Weights of a small audio captioner.
Model: 4.66M parameters, log mel input, encoder arch quartznet, encoder norm groupnorm, encoder activation silu, encoder depths [4, 9, 4], encoder widths [96, 144, 208], decoder width 192, decoder layers 12, decoder norm layernorm, decoder activation star_relu.
Training: adamw at rate 0.00073, 30500 steps.
Data: trained on synthesised sound scenes: up to three everyday sounds over a background, 26041 training examples, 149.9 epochs.
Rows from block 2 of the text decoder, named by matrix and row number. Rows with one number belong to one attention dimension. Each number is 500 + 50 x the weight over the matrix's rms, rounded and kept within 0 to 999. All counts start at 0. Numbers have three digits each.
# v: attention query, key and value (stacked) (decoder.blocks.2.attn.qkv.weight, 576x192, the v third), inputs 96-191
# proj: attention output (decoder.blocks.2.attn.proj.weight, 192x192, transposed), outputs 96-191
v.64:593453534574552487468401581537553494452541477492466514524442475480505535531561492503480440496504619455525421437520551492504519604567418508524544501487509593446529526597477589576607367511528513490567504422485480435509513429539453447524585420539479574393492555484464451399428464568573423516
v.65:459471569501496534555519417479557467391465413437548489457581542479527479479432615476540507486541438577490584448468420443527440477403501548468471546420439499452488522457497448512549549517554555449502439508520519512554544503491540460533514539411569449576528532470555427512556471553490515513
v.66:424518481512529576495559437456512485476488517464510439459557503512546456465510573541381562534548439503567579445534498456498462477496554447429515482398506495438522467419555449464427599442491528477498519445480521559466500540517514556460512520506547441493661535577527432505505483542444529498
v.67:450548547474502540439548460447528489504529517501517468466535483498554531503546485489435481536544483461568585477539493402495532415532574429494461494453469528497463481480455437536404532444509466521562529458480507537404540563531557524474536589481502488537585490549528468511571466480447564474
v.68:466459544575559557495497548497549585486486517464456467485542487463507540515472445439558504515504519439631503475521540466539447500555507527515458533470475552466578409561499535455477414558510553532531490555475530516556515410551495542504565490439453375477524462377425496556442562520434490528
v.69:505443552522492492554465454490482432411539482466545485501504491486467490495431564583520447495571514529467527481442418506500482462462481599555523537518476507446443488468538524510563544499508559503467483508453542517460460440457508430559500457468610435537462540515460492578533432591417495496
v.70:564524426511546436439438490545531521506516593450503484516426512462515529588576444447502528462440538419519549509589531498472497530546482399428497436469540560572511543597423437594457404426531525559617497485550494390472551511502452452517505474500393576493474504513441441550554542534607473528
v.71:503526481530525464480570516478528535494440459487456455559489456514540511572536485442517568463493483467522534506547481511516520553506564433488574444403511551530460571567492456454569472551488443536513511542519504454539558502445512420537492494589539604504455504553531443454514524477576417560
v.72:474517540496429531536457485447586486420422453501621521437529522485612480423451503577540464462544454520520491443498495532488509506407459523551418520561523504510462508530488599464382430517498523406514449409449444579516477508628496597521542552470546370441542450436518458586469465538370561524
v.73:627537497475512464473402593520477489475525541502508483480414513491586565527525488523495543498399479413534408438542483500458420536456445417400526532483515543480489461560480539544534448474530557457508525524433510370591509470549437545568504504556442544383482530494445385592515542483528446537
v.74:526504544491491488525466480438452544501430508539485491525495484519455483390546447486465506577669547568414474502481492496519501559495481537527459462551429501435502428460494474474462522492506506503500445621453452469485477517507573475545504455430521480552468503513425576588453466490504509501
v.75:499468514548454504528444537424556532407504444530499422476515512448615576466535433475473488490548501500589479459481495456539491504555507492446557529513545534442532507532512540490500387578535527465502457487497476550499499363479466550475539511475530544452507460526520456484388510542485542540
v.76:485546481592518511467460441461516573498445586526529524569422487449416512528460462487511544486579494411488512528575620492547456519533461569552490364489515544440608418558475494506480393479536529566540502536476394482481523535571500508569584413410441464533495463500415520574459573544494506562
v.77:451559513446326536416637449485492397483458523586577560467579516503544491535452554525528547440466485478464501530402498497482513435504497475582489560515528554522491495481535519486480560487450437543502534478492485635428497601502572505431514525557609569521518413536602447415570482495460503523
v.78:492446547612518475485579528503542463464413449457387575475517499476499512555570458501490457463493618468510505451477463525497490589543413496606501477484501643460465531554537554434528551496449544566535510478523510505504500428486538425476554481480542429459474524444518441506474465641495426542
v.79:472551468541477512507622489526503582518357549472417473526436456522539529521592388439456590522528503514497455452575532537558504587587577429494554421422518571461525464511558436403473508524498400514465422510472494522488541478464555533513498448536464598475524478540541500516427528528584468586
v.80:537554517506453504434630445487438516542444576485505439491486526501496549526576436399479504484536532484491547559489529519447541497444500445417477439566418504540520426494450420513467616460470508578527508591453549485437506541433525442454478537503401557583469461490472532615563462462484467472
v.81:501518474521525446507535451464544546479499497545523466497404510465455441506526542399545481465508430539463520541495509549481587544440547533506505427496472553475484503584425483488592431601489511495509533482491500483565495499483443465488487518495483563511473391488490517543478506427519437473
v.82:436475506508497532570572477479518458519436403529479487517502518489447504499468538423563574536671393606545522492514526488505421458556542605448517465450479414404530367372478444511482501550486455474416570528489509467526588443530454542577440450472548469549573484529465553535467518465527573436
v.83:525483518614477510515529512506502533528492597458482467452494503497493598463649443410495507517429556485554460488509603483456496595542570445432497433529456581441559431536484475529539483449530452532525464469456548525562511489537496546432545455541417556440579499437503519468539464459525468520
v.84:494454460497509634465513523440539475506543424486537495476598518422476605522562478488502438457537541525587571570486563463552470434595436513531499500508551457497477588493448587583449402517485450536512568424483447514385476481521546488446554531473555486538565439557552493409480528483465554510
v.85:574489451458469445427459613464507453569617569621460417541524507469500582504450484514549518422364449504497457567452571576462531465540456482469478548593558429566457525532391580540519431554468525463492528560474523465596453526514437533441422502596546653426459390473450479524488511400453499488
v.86:501476441540572428503441559438494426517522557492494514573505533479435447481421530545510575424457384522474558528570507534534442535494476534524501479533612409547476595465510486537413476422482638399430438486549456400541500509507424494508439479432532443487522479502448506529454575557549528545
v.87:440581494457378523402532484477448575521457585591542432540502482545512459512511492500465584574516451512479450521472553466502492450531601461473543495518513479463573435462583437480482521472515426491469479586445470589509479604476494582467466472539566589509504492551534573399529487431540542513
v.88:554452545447490452547384494499476554488516549490521575491421451504426487480613475531484446543555576509348466479520499477541454609496441511520421433506485547491464514550533490564455477456605479489579430513519431421451483505554593465563532490368434509566477551488485531534500468566549522528
v.89:519505480588597447446518534495559494477480532448384428459587499557574482426598422558360501491461572503567519361510468551471516618532464352459449508455551601557462622527592506493401567410476540396551368444500545532535453485490527557439489526521514440422569565489541409523482470612501413568
v.90:526468563500509504521447481565516428420550465499613509485480550484510445551349629491601484459435470490448516544428453516445493398424448585441521537517473469464565451491464513578611503560522580466471554526527500473579517493485392493491491493488560503552453608491488507486519531518426460440
v.91:542546503472501539508403432493488601473532548435593413527462459520530452514480502527515421526519527522411497511496441453465516417473552478391497534483452470472534490543509453636539456482611473478491468550504455447447507497447470430559565440453515611601467560552460584518528510481534564502
v.92:548515482387480498569458490558468536534531482480524600482474481496434522499558452453504419503509529483469509494560454443560442472486498494541461503461497477531453499489540523512465493465543483496559507520491471435423510524544582474622534528427436495594488509484485504540519501511516559491
v.93:535448542538479522476495518455532359437522411504465468473561545463535596545456565489509538420512483511552593523476444465490458442552388481542530571509468526450485583501437530548531463495472580515491557501526484490492464458470503412476515534458614444480485475486475377487532519554503519522
v.94:546518447609549480547534463440546595510473511497468361558561459529445435387541496469506476482513419655468509520453494602518624570530544565428457510494500469509490596573486523522482435613493529406486468532467429498592492468429446459511431414511532550480468425468459566497455523440508468493
v.95:452498541467435532463588420505470525509438551531390491473535448511441576535546513500475470489536563483424504511420494467506461524621475495538477563523437612451509399513522522462499546560499431611572475557510530562476480540557612472456533486469563532569430463480500526513524440565476563513
v.96:496523370533465528537600521545493548452547379575446481523610468474511533470572548496498453560504481575474570468480570426517487476492496469504550492442492508538557577531539546478520501512470520559510438521489465530607408560551524441526494517494516468492565491490577517504512535490550477476
v.97:409509351474478486473446447466466492564534451492519545419477430449536566494524501616494409579597487487520468574590545454618550583541544530510443328516510515554392542460591503494502595374560541525571432489493466545469430538394490368463518474419433390545522366504491553582522535489571509511
v.98:427513467515464482473539562489550567569506594476472469406419578489506451478581394611403446530545549545456404584487489489507540520486490518573416460509390462528482605471493523475448491494548525513531501521422572496476516497495495478500502569469460488472499416505434509624487552469492543473
v.99:572514458498481554420565468550540549495515599426467439550517491607390390550562446511517448449515480537521462576508478468521481509519488506561546483546445407466684545455467516498453491526501531592473427452515515594477367531497460469510555409559585574528547478568535524448504505422529483520
v.100:442526647536521454492574616530478452467465488485503424484484526557465473644548529377461522565522556543500536452548554511491459501426482455489396418520521476451520456511527458530452607488466393546499543587526551506416432549514490593467424438543489499464568623365517472423543443539443504416
v.101:582515391489565465410472417529523544505552645445449470441568442503583453528533599608439437550517532508483478526464453517464471491448541376533520435495497437512487690567485596551466537514466549472379532488505448564489423498432511424487507512476588515478442454430467487459484518564469496586
v.102:498561456548546414451395399437466425470460444528536476541463416484491645490471639455543518458598497394586628542547572482485488571455565457420472418522569606433484526581522469552518534440566543444567511559497534501509503460522586503545455351501557401479494523404478482435498435527569501547
v.103:478465558525453569507608568539483467540509523482562562566560537535472562537416507504560529506338458445458477600493556445508574478453510535590531548393429470545524434488415550501563533523481486491446542474487518459497530465471470396421528549508458544531584585505662459559486508375502516499
v.104:425464526466579492467505515460522490479542366470476477453571481427599539494533530569401471509518525463463520501552518369523534443448530390489445431490473522537471506510544505507483606412523500554531542506430490549449489481525483465518503594465447429487522555491542534511502549526539533549
v.105:519424543463589521460460487548574519482455406458520528475463494467440514449401527461562523443507505489528462574467524576523554486437465508501424456575497512443532368528457487473576550527457467503488571484515466489469509465529464530546524508498510459546502498414443540433535418458486395506
v.106:490458594449544525466519554496470491542520472474517419531507496545494431546475440527441492554578532586492512473507495489594419473544490525454519445497491510465538497437596439499445604474451481638536456583422624525374404510535430553504431395521446408498572561484434540527487510501445523452
v.107:418521626552463480516510487462502507422443520447513517570465438424539537558530580451476571454483538526481547582519525449506471437493448479479471545550456506521468548509500561505511548485473491502519548537516550489584476478597511527469477501457471446420494481456592427474518447432520520485
v.108:491431522589510552503476330474484615556540529545527485523442428475432491495497682558389459472463532456400531574574535452553498435523537485495553499446462485426587451504407553470492451561482526565430496489543452471613533504511506488496489499508464534512510529508513496523467518497508570555
v.109:537493471476494456546538496492488502420525377543479488488503510518422507535523459457557589457431478555479516454446482521385398506493509386534508600496494543441493483559442497522523532547459487412529569518544593540576487479563519596521510501558589542495476564436436503486484434546505521501
v.110:514490496504487475516474493570590564612607492485543515499489440390554431520514564611534522519514483558410545565453461512552483512474527597457540485386468526411548615496446562513566376532463468557441544455532474565513500419508464478479543545480483456523452565540560447545516573545485556468
v.111:576516570470488577514510505474432493481363560430531471611458484488442527524456447418515546462576508465590455513513499504528432399492470470449468537595508418488664403470506433515475505562485510569523511547550523491423565521580479591612486354498525517460500493425376521391477507483442442543
v.112:472488520493575469448446427504484434516557513528538482495473469536467435590485591536464485531490517514497503425600552437481536586489537500464567403473484543504461369491535487466442601419538410538527467483479484444481509463516458553492483430537443456529585504485517585471457460562557529533
v.113:528530498522468510495476501419503496557408537553484561587491459401556620507434501551566528521490449416566480429551500543505507436420519433510502504496572457525507539553451583530562494554476540423452529536515400434440627521383515428497493490503558559465471483423447508499492528506466486551
v.114:466455529447456452550428392439455465539599460568483529514466486497498660485481459516511558496454431443574572547589514473503513563575593498550561447534481557516389392487418479370590561420496546330534447469461529535574583408464577461409488588534440476507520351500475528534477472467592583552
v.115:516448533465474411537492441444408459557621556508493449490451509596493464523561488504476523549433488513458502492470440473431449562567529548520631562395452556475440519473507445466467445462565525417511449520428643452555517430506513532485494525515454438501494504554500494595418539554556577542
v.116:535527466528518574519531544489413513540510647462559513503550499438469448574518594484510529534465552489534439425442526582458526491483433496528499497534518462465519425514525551604428568562553406455447593536522476327487540562425491502514488424499575488498506526463545501457532449536408500503
v.117:438510506521485404500449467538640459436510438555561615516469496534503478603432447466588555541449500523489565377598543519502506541466487539472531460435522556489413484472496501495590444442506447493599447414625375568488529512543425506434570472474441534505485509495536416481501482559568507477
v.118:432527499562483546501495554438497558552479635532481491440515587543477503413522532530418372506452500453472503465579484457561566472488507496496488493455478403540566503454489469460386437579563445585446499520567502496467568595445489467456505581487445643521453578547461499594483593482406471571
v.119:487434540482589461464455546521554477489432441461503507438398537430567494496446494428440617482528571497498466505475530595453551446445401448562448492547503558387385455581507522545525584443465470396531592569340547413451506468543507467540459501459513412491442501364414480566491430540530501491
v.120:484517585565400497437480490539535478489509623481580553574420489520488425516535549536561559470435493495453476497444536457463477563546468654454578530414437509489512575489435498530504375484501482529513429447526458490580532431586505527486612454472465499498511527650585435467440536571537462506
v.121:518460490489519559418528456491537481481452323481489470560553440475550536488428536572560456454600457486531479580556519371611561487509505492454488474505466522515607561546498516501583509471439569559483359497512467643545407512503421465478507504525498493484544539519575530437531530428615504487
v.122:510503521462486534451486529486455495466611442532469429461454536486552566489572481576444401529557548489548503483552468410510517473523554466469530405474525480585539507486568530441578526421568604451504351536413496548530429532393496492428455541529520461511532511593554539487543551480518521485
v.123:474507441453509423528445395469514542584558535535479454426544459593491500472481582540469458529507453541453615542538423489565493543456567492423532534472484459538487650469497443396522464536407553494375466527613551546513519521540513483488397576504505518494503489421384456489486555503473545563
v.124:509565421528472503523572611542476503571506631491489506520564553471511470494523435517475486550420485473494443506463518556476512477479522538628502501471465462492542531457492513561419498541565418520480593520511494483458545481414465440486525542489504522490472510504570445600538526455431530437
v.125:567530552458478526526494449492419532559501551584460444483504518553486535508523447438457434599555448520531519471591448519563491493507576581475579433481551428588541517512563453419564487539523489536451463532543431525422554516446506533526404499509539542521475462511470551412478554505451494505
v.126:451508604503509504436450515506540429382502466458565561485409489485564515583525534481546593505490549478550497444495516443429487566487459500435445461513526575502436413519503515596561540383546448427550501467470492477452482488531509523450550428508494452497518592510568432445464435563487465501
v.127:444575478502421509573578481513502564517543644469531528477607485487475491539545500508495483504414513511451489510445422474521393443436433574502495589425509404551518585435502530438509432588454510584489561478578506478532473541534495449541529526441513542509507475527514433505511499481441482534
v.128:474502423601524448535492544504410511542575548468607485525569535520437517499534457596552453487513532532459522563392490523519485409461568516524404509565525510479447405553423609503439592471516571490490538563519525495500480506454619364431509439454417517510502577527471442657552431487356388518
v.129:549513469549457477455457479491379487529585394456629575508515424517494516518419514572640500462474439477533462534440490515480520656413520634390460562516475493537425606494545554546515461546481663529573493616420533471520432459467558457502499520432462517421566552430553532519515414303409407534
v.130:522495633416480553415471504428516546426498534468483526494412536472537567575456459588507464467475522453610432579482481405454529477528448472482484515676515522565548465439524524493491508476488413538511467535426461473545481500513388605481513540497536414464402545565561532428474565430474418538
proj.64:453527587622458529491508534522431440516528514440575556498564458510474517540510452465495452536501480567406546525462396534480429493455474515518456470497471483489519460507470543483417533447453480517449393438608422502498583450457553489443529447528454532546530377496487670511502498468476547504
proj.65:518452488492556416527411442441527484482398449559394491554441490454419505499544483509534564595508504503447584542496532565492567572542467552455540452522495406651444607444457424593421480576497503525449557547433469456508412492502560435466513591658445530416466554519530426406468487500430513518
proj.66:561426484539525424487450473488541439508466484527490515496488532457444490402514490512447492481444616458473512457527544532551463509547463502498558469483477478507452537465513522541489529467532495557596541586480519453481509510424526536553539552564514487500420512538484413426463469463447480476
proj.67:538447389470475476510472435473531461437552552515569499450468541437475410439531557588500486438419566461532506547531570469563454563533497553423556498477467522484510457468582498498512507457559504551612459547499522472500510478437479537542525535511476515535452533490445479478465560468457485571
proj.68:469525526419451525535497465476540455475515506455512546497445484486548471548411481548438380548377462489590570563540445501473496505449526551456467475488531481527561406424532526566429482480526406441485363472581449578586562569516528528474398494530459540552433487457453554430572489468553563553
proj.69:461515544499568432527526525458483448518378469522480507547421522497533533486537501514514490605472475579474495534490571531477575535509458581539496456521568505644510541441481454538504477534472506527410518465429513410518516438490520426504511502535544508407516465498647474460432445507468514499
proj.70:501469525529418595467549547553466537432572579384578505394559573465452473487497517564473500516475554553544510578494501417531456473451426499481504550504496562464583484506528487433383579448467532565463435439575553559507451471435500508546461478496404524552549505450473580487553604438499531541
proj.71:569509479485477494487500530491530530471549510494466576433623473516504522459510495543517448506532500484530528496506509561534558386479479469473530578487555451431454562547558506516448511430524435549517502500450484449427428491518509578528525495470451407496411524481437578544505581459442492424
proj.72:520500490518549489537511375478573422493470443448588518566363523451419485604448456465577576476397500448458536577493449542437458564540517602394564415471466483547459440366522488618595433612516470543430482429497567514652566550523474539523501509604511552557452513521430514410485442505578490480
proj.73:463541565565568578500564513484441499429512503412454491483547578465430548530445515507604533531498497531520565494472503549523536475523448516509453473529458490464469397479534527529459494567482488519370496420628501570616496531463533477428546513506488480544510464523496528439490504462514555451
proj.74:464504545437532441521552573537534459459558499531579505452453477538540499488489456503545544490453477504544521510544584514477508473474587478566504498609559487538567445441492488462554482516550444484475463484423540554529587436513449397483488468443570495472541375416484458412471461483557446605
proj.75:473562604517515473542431474534539451468533435490512541567482504486424514473492454547515470528477506467448581447539474555463547532460456490506467473464472456548476442489512439497491489571513464473492483552493459463521559539510545517551451498484458461563418432488452531471495520510500544481
proj.76:488531460436524453470510564472569452509483481411593495441449440505492484556475497588415457520374534530531518588559482531516515529498525462549545488487561491528599487386502544452392530533465495573536363397548574582550508451455452505519414518509467497575516472379475578377531488497587466549
proj.77:547519419497513573496407449565452498530394390542479465538479466506523481553502587536527528503540502396484459530492502556498532587570417583427544512410502470444462537528501517530582477520508567578548586513503541480435418503494436564514489615513460415536408564517510558576422500532563561459
proj.78:489510549532467558509404496561429422482478479469574522467478414493492497530464466528458500613449465530465479550472413565463517435442499604484501442469551473542488521488502491525467493427486462562451460454511420520492481475466510548468418488569425548421442463481556553549560553442528580570
proj.79:585550475507530467525484547571602530442548479546487501369566447490460514531469440509439460486494544422524573438540452597485602346443522451463492497463553435431438538586566537493503517486526449585591492560526465553450434495461431585537459502449518435476413511416417459477537592516525511469
proj.80:504513470453460562543520533515531538388577528527488480364540542462491539453478536569526504529409502489603483444488526416499540474465508542458554569535611511538551449467529535417516537452536493586524523483485603536441454479457472584484422460454543472453476551442528493493465585408502433587
proj.81:451513530509505490539470542427486553512477461489469586499540462543495593531554453527424522445513507530490506512504480513428487458489441477491527533599595456560547504436512539546447543450513443471483432443454524498522516498505529476491466467491472435551446540519460564507501554492487437485
proj.82:548489475408600395415557455409617459590533505562445503529436435504515508462469427512461452478473555462531512441535612561547586545516568344505507509551548428559492545542462545552487509517472473491575501627500456479489551541527589483526506459442542526546486480495498385446509447461519402492
proj.83:503488487494419550561489537538524503489584522556538477446545523479485490545501475549485445480485497480510538475500392478471405445485470511437497472486500437461488428546524611509435534422512470491543397525581510598492520500492484542434410536527534520492423517486420496517517524515459495581
proj.84:515522419545370466501419397475533472553457538467601532511467511458516497449540554470517467500509513446417471484569471440545503625492520511440497473439468484547491558516480521411517441532506466505589462559491499410463551512512534600555498459515498538562574508497472580554463464548486429492
proj.85:477553510515462635501556504493408523508492452440500541552481536474580588525487539495545496490533479458515493469558505410533556506539482469493455592485477478461539434432519592448569545480447494374391483472488602429536517566543526484515498451378489396566537503560448622578430423535510539391
proj.86:510498551407519488458567544501498472553460504433392527558430470523493508516511525454497524539524591550459461554549481450553564527523535449574482543457457522575436615398461454456455514533388451547450579513473571456536406524496594464599474449464493505490549551477558410506527366556534453425
proj.87:526513432412494512512503578536574503488528418577459451459532462484563478450529555561511468403529464414530501433516502599547508525523496388535548571509534465435507459557501527470514538488537533544616561574490569523379529489508444511531549595432532375523402469463454488493456460589503540501
proj.88:465514516528519436512519582530497493432505552476584447406511502496483478524526504469567642527477484573428549582539474528454451486458533538532463467542437528554485525507506410428479500535521505532450445461500538572528525375479412377422545495548506575450618437413526465414517487589541451642
proj.89:577424618588411520576453503582403438386514513473536589474471499421383484447512425531495588561462570525431535524535415493517456402479453590469567470445465421459408510474508509509504504438531453586452522491501488476554490470498526514492525452592468541414421484524483471468492559442435628528
proj.90:417530471505580481512481489380440518577430461500392530576481548480536547471519519500520525558526451543479479412435539523484507643540442429535513477508534492577565492439395444553408504546424588455366549431465524445530530519522549394465515555563452471493527456599588516472501475426478572525
proj.91:448573509520510468557528588434495523424498527506540505469507538458504490440569508485601555493510434526502577462456544513507495566492453511576528500606579548515568482493524387483439517507479540568491496476436569512453513438494395375502576514512481451497612425513489481393466505538459516544
proj.92:480470497480525451458511468485506532436490553515506447430537511489530489510479521443541583496501427565477550565514550536484484486475548537492447485538411520481530536549526424457550457557522479567535460472538502525503491493493449469442546491522545572504645545460514460483570526549529453569
proj.93:483489530475486560452475380549428448555441451448494525615442475491464497470506581545525438655494590479481484535521514472527559627520474570481494491484493448635473557427457483509435484536442508465445540514500415435510474521480626493520459513505408537503510478516624543519411465447481543448
proj.94:519506597518447502583532573481470550520493470494517646538492430518537609544585364438499537471575498482450542443588417488493519419424491417568552512608569406533489520430471517512517523423522406474467436505376540441474523524581456431518534395459533437483515501511400470507454476531471553468
proj.95:501544462431529566469455521580499493494455483542649446441450434454597411513446541551494532587425474410569496522505572573486495495497510524490510471514595467521594478497515526507543569444508533490526428512484494527478542456490372434481496568454506509464489422450488500468475510582509516620
proj.96:518422508492548521449487451545550510513506500459595449516465498513484484571448467488508559447525454472503589545484490532385474504528563440377495477502409528438525416497481512460516495507454447478543539521565516513449547465540476538452461475499473497495468554554540512430513434507499539402
proj.97:511476573583498514497598389514466525539449531496452556539532542617508470406503505548474539443573544496466497638505492563538572484497481456529538545418463562442405508525584510395562509468534470532516491547545514454485558516467543503539499429530458552430469491468510462567442488486483432424
proj.98:552415547494537554468551443457466482483553485462483548524503557584585496537502538428488529527466450519476426506411519498584505484492560503571532543518461531477466521476541472443541444454462515537548511511535529478439562510542470463562516513448531476499558496466554468564401502472457428534
proj.99:442517522609462543465515522533525434500500465550505455472512658443549610575487447478520553516521445443548496374475510439352480507457516405456432495443510473494534545542490490556543544607499512417492511510419571478447611509485427489430603532588534438513563454468421495513523450506470556505
proj.100:552517432391484448496306425478456598504536495568406519524488512507527477439511443461456518428399419479463484564562548543496400610479499577619544565520516494520541448425553522531512570460499525498521612427549561581555531547532574489542501562515451422542457499501467531513440450448417445462
proj.101:444533547563528429371559448481472495540439488504485471413464579459416533426487513521554570524533455454543465424549581401541617496531435507502535483489461611513459492506530409463575496604534512548549437609468531466520542458421530494507499521444523616493595426618524410562481517544515568440
proj.102:506438440470483435538477482560477545558457561488480479451506501538417526423429352600413488421505617540514584644584497538559579479517446472504569567523527514480479398459559551459532544506536492532538402540570515561521413502376553534491438516574506560498498531485429380441446550526551465483
proj.103:544632467478487562559498434483559495570456450482496601485477529552554418442453547571466448456551492475462479397458458496407425569437546528504553436459500459559542494444536522568468362435532469561519502516387465514584500537493445542414544451536387400473414421514396512589495495470574567436
proj.104:586476466461546476539499418496504566594563619531430501544551508546541490455549478460479512415480535513461502555485467602473514567460521520565555492468439521423447450481533530480502439444580497485617485447579478560516473525501506515547527515483494559535497440495480443534500526484500412418
proj.105:547533471533353430520486482437520527534421550554460515456499503452559499459481484619511418556485566458549482504520509526489534520476505470598428537485534509574487637549563503508468563490518528435548441442507418571435474531572458471572507468577490517489486472482462466441574561506498470549
proj.106:501575446466488542579409444573435531474541533588472586585593493523483566510545551339431391393393535422524464485517549474440445583502484516553488489513548525471528498475468558433470504475569472496622533509599524552462523520567466589519455524478557398525530499386598536461465463460486443384
proj.107:535465458408537554521430517526466483513534577506478437533469497533485468457491515498513499355487512531510474519494467494452369544486500611513538507477492487497518522514500501483456493505603483531524468481515499524482480524488499570525493547476488416469478589488443592502473505566518493493
proj.108:543498502528547519508464532533487498430479574433560411429515481593528478476524479482415475546563588499501437340467463462430437533485463508399482543441446557484517415508501507563522500460544412501657360545379528417484565507475450475450477471520509468518563504532568479484591450517554529528
proj.109:515483506437541438549359545463500501590481490494538381467522475433501551500455523435515510529472504467520532463510488540442543399498466570473488470536542522477588500420433545555488475529515467486494459435565468535473529536566432475462422592503534434555470478504526504416551517533504559521
proj.110:507489527481527645472508421492462529534402511415534414537490505549572474465428589451449485535474482452442420445551535457525484581538430473488539451463464564559466473483554534460442499385528547505443423549504555443507593500485421521449501569538500565560503467497555538545457560513435486508
proj.111:436501495504435443508445543448592525460540555550484464536608503437467583503619443486565395452497538503525543452546519568367427485421461479548405592533620476483574515613451523547521571543572473470553486475485539566456421511557403409478517546498550398491576508417445526442519445530572550534
proj.112:580559428548440462587440572525523512443483529576470532467504533665501472450517447384433493522422641552459476476455532567523504489497521509495497459449417514463453425474492491547541521487531555523545503506565447458574483510472551533507521459519460509504445465514560507441531460404463442479
proj.113:441562558508442469436551437379630504464404411478527523484524426420421473384535524589583488540556483560502546540520506525536509490476467484509557502528538520564498493529517406504503443508517460542552489514393508480558434491493522412497502490503478482439495479552501477532466468525584509529
proj.114:609500544476558522583602591510557468486466451535499564504486486573481483436484534527490511453605640556519473548460527515476599371632481439501453507408461490434511563491463541519432435523471509486539408514516479370446462489450529532509461434481494458425458581496571513509566542516546450577
proj.115:516525464460597529565513617543450488484571424475524522509505477591476527573469561343439515473481526528483510464494507435538523406539543544454511465551501470449509460360440547522458393460466490558432507563564487433554487511403485545426444479392510538501506529429552506514515491438483530453
proj.116:398605517544445442390493523484495482457412453521513492421473534510456430446508491537508500581495398538522538507548544512560444483434487600500462509528523510583559485466522428457528534563487481595501492510530503567602528473437513443503496517479401520477440431570485502549481400435471621449
proj.117:549470490494428491532495530395512474480499444514470464559410448522563495468459533504537519575414576589441504513443450597514496526556492459474538437431518529539390496535500444575505605470486615462371586472473475371545482511533610557517525487579458519516403514543485587447486528485465394527
proj.118:461443510502546500445534468533549514467582513427466515477526498511509501593589524527500550574571433514520492399400430495532412556454506521452471570524462523487521374523494455584557567420403502446533525474321547427575495503489515434479508503461533516483574451552535450592541434486534500585
proj.119:600490396467456375493470449353430521500473555551412520458473417489486533458525520507426398543380517511531449637550532470593581521452560612608568480619517493587460604444555486437512475479533548599583478533605376605516450499478569513617416516454522553443516489491490470404429563514512427415
proj.120:496466476508530563487496593475450507496518455420498464554413521582592477504439445448523481588499534525400474415496470496460462554471489514465537435479500463531480468538470444561559527482536603567362534557469495442540475446372493478369555503518475476502480540447424574522496497481520562504
proj.121:490476502568447537509513421507557499527495519496467521558507515423525513502479442488469439418575572431459551555470472510438492599504557369457579513496494448473448531552545453486474506492566515370633482517432482519466456552488485504449635461602490473468523510449440515462520543531530468443
proj.122:531481532539619508521529469552523519472529508497500535560528469445488507611493433474472564453555469496408526548510535481526492521578531396448566510536439491468453520467558449465408460563489473462580518479509513442465550489439525490471587451513505529482517557493510436513500497484442519505
proj.123:468493518418542564494585500594451489473501445466526489507462539538455495542434581475520596413563528475558504405474624422590498485692441442473421563458446558448546377496432573538464504497396504417519505583426591356505473529552495530478440490404533530532506505526673501485523521532501465562
proj.124:466540541491481547440541414493562493506492450504512551476487529485462519463498553554465517545490371522469465522498478479550489537453524529504555523531509506546529475458559507437514470452488544532470565489484525553575534500460486483520533562457479527492541488568424511645433489500477526452
proj.125:405545551511516486461540539476599522396451456536516569567509496507503513499545486527537573489536476498484539460574562464535482482550481376528456527497497510510506402543484513477461546459470532406498551505463557379537490494480517390421609453449519509471551557552548474569556493507478464570
proj.126:537510445462508452604411494435411529576456533532425462577455474531576421441440416525456475509451540546432480585558429530521512542445500586548580443442510473547421564476545423565478504511521535641449501510574440535568485499436575496487487502546412500504381457489405512469451532458533524454
proj.127:419523511497544617457511498533486460542499464462539503561501638489483470485499581508605585465503407540522505375536518493397402486513428574504392452415519558490577470510458504529531499513484435525347519526454609414476564486564454550449440504473491460491477455466506535577486462533487569505
proj.128:592530563451563483505521505529469369467456506514481454434461619426465506563529529538587500434502522493506537444439496473552635486491431465469580518589641480469461550416516504473519496489418526482602422523428539615498485479534442568478415509465577536474535435442458442457505469560504524574
proj.129:511507495424539457473445558501511452406588579568400521454474558551433539536484478565524460417488556444550520522548580479526529424587438405643503594556524508390504436525515577463455553489455505391612516493592598562526454508461412525502374506507597479515604501459499467500523480497574559612
proj.130:545499387536518516528556476466509519508519576503543481537498509550485455486588474466592590466590623519456531514503494546540452516523499496548475497378446495388432557578537420583434428512682532476409477432611464519551515403480493464479528417495494466542564445411449464529558559459592566494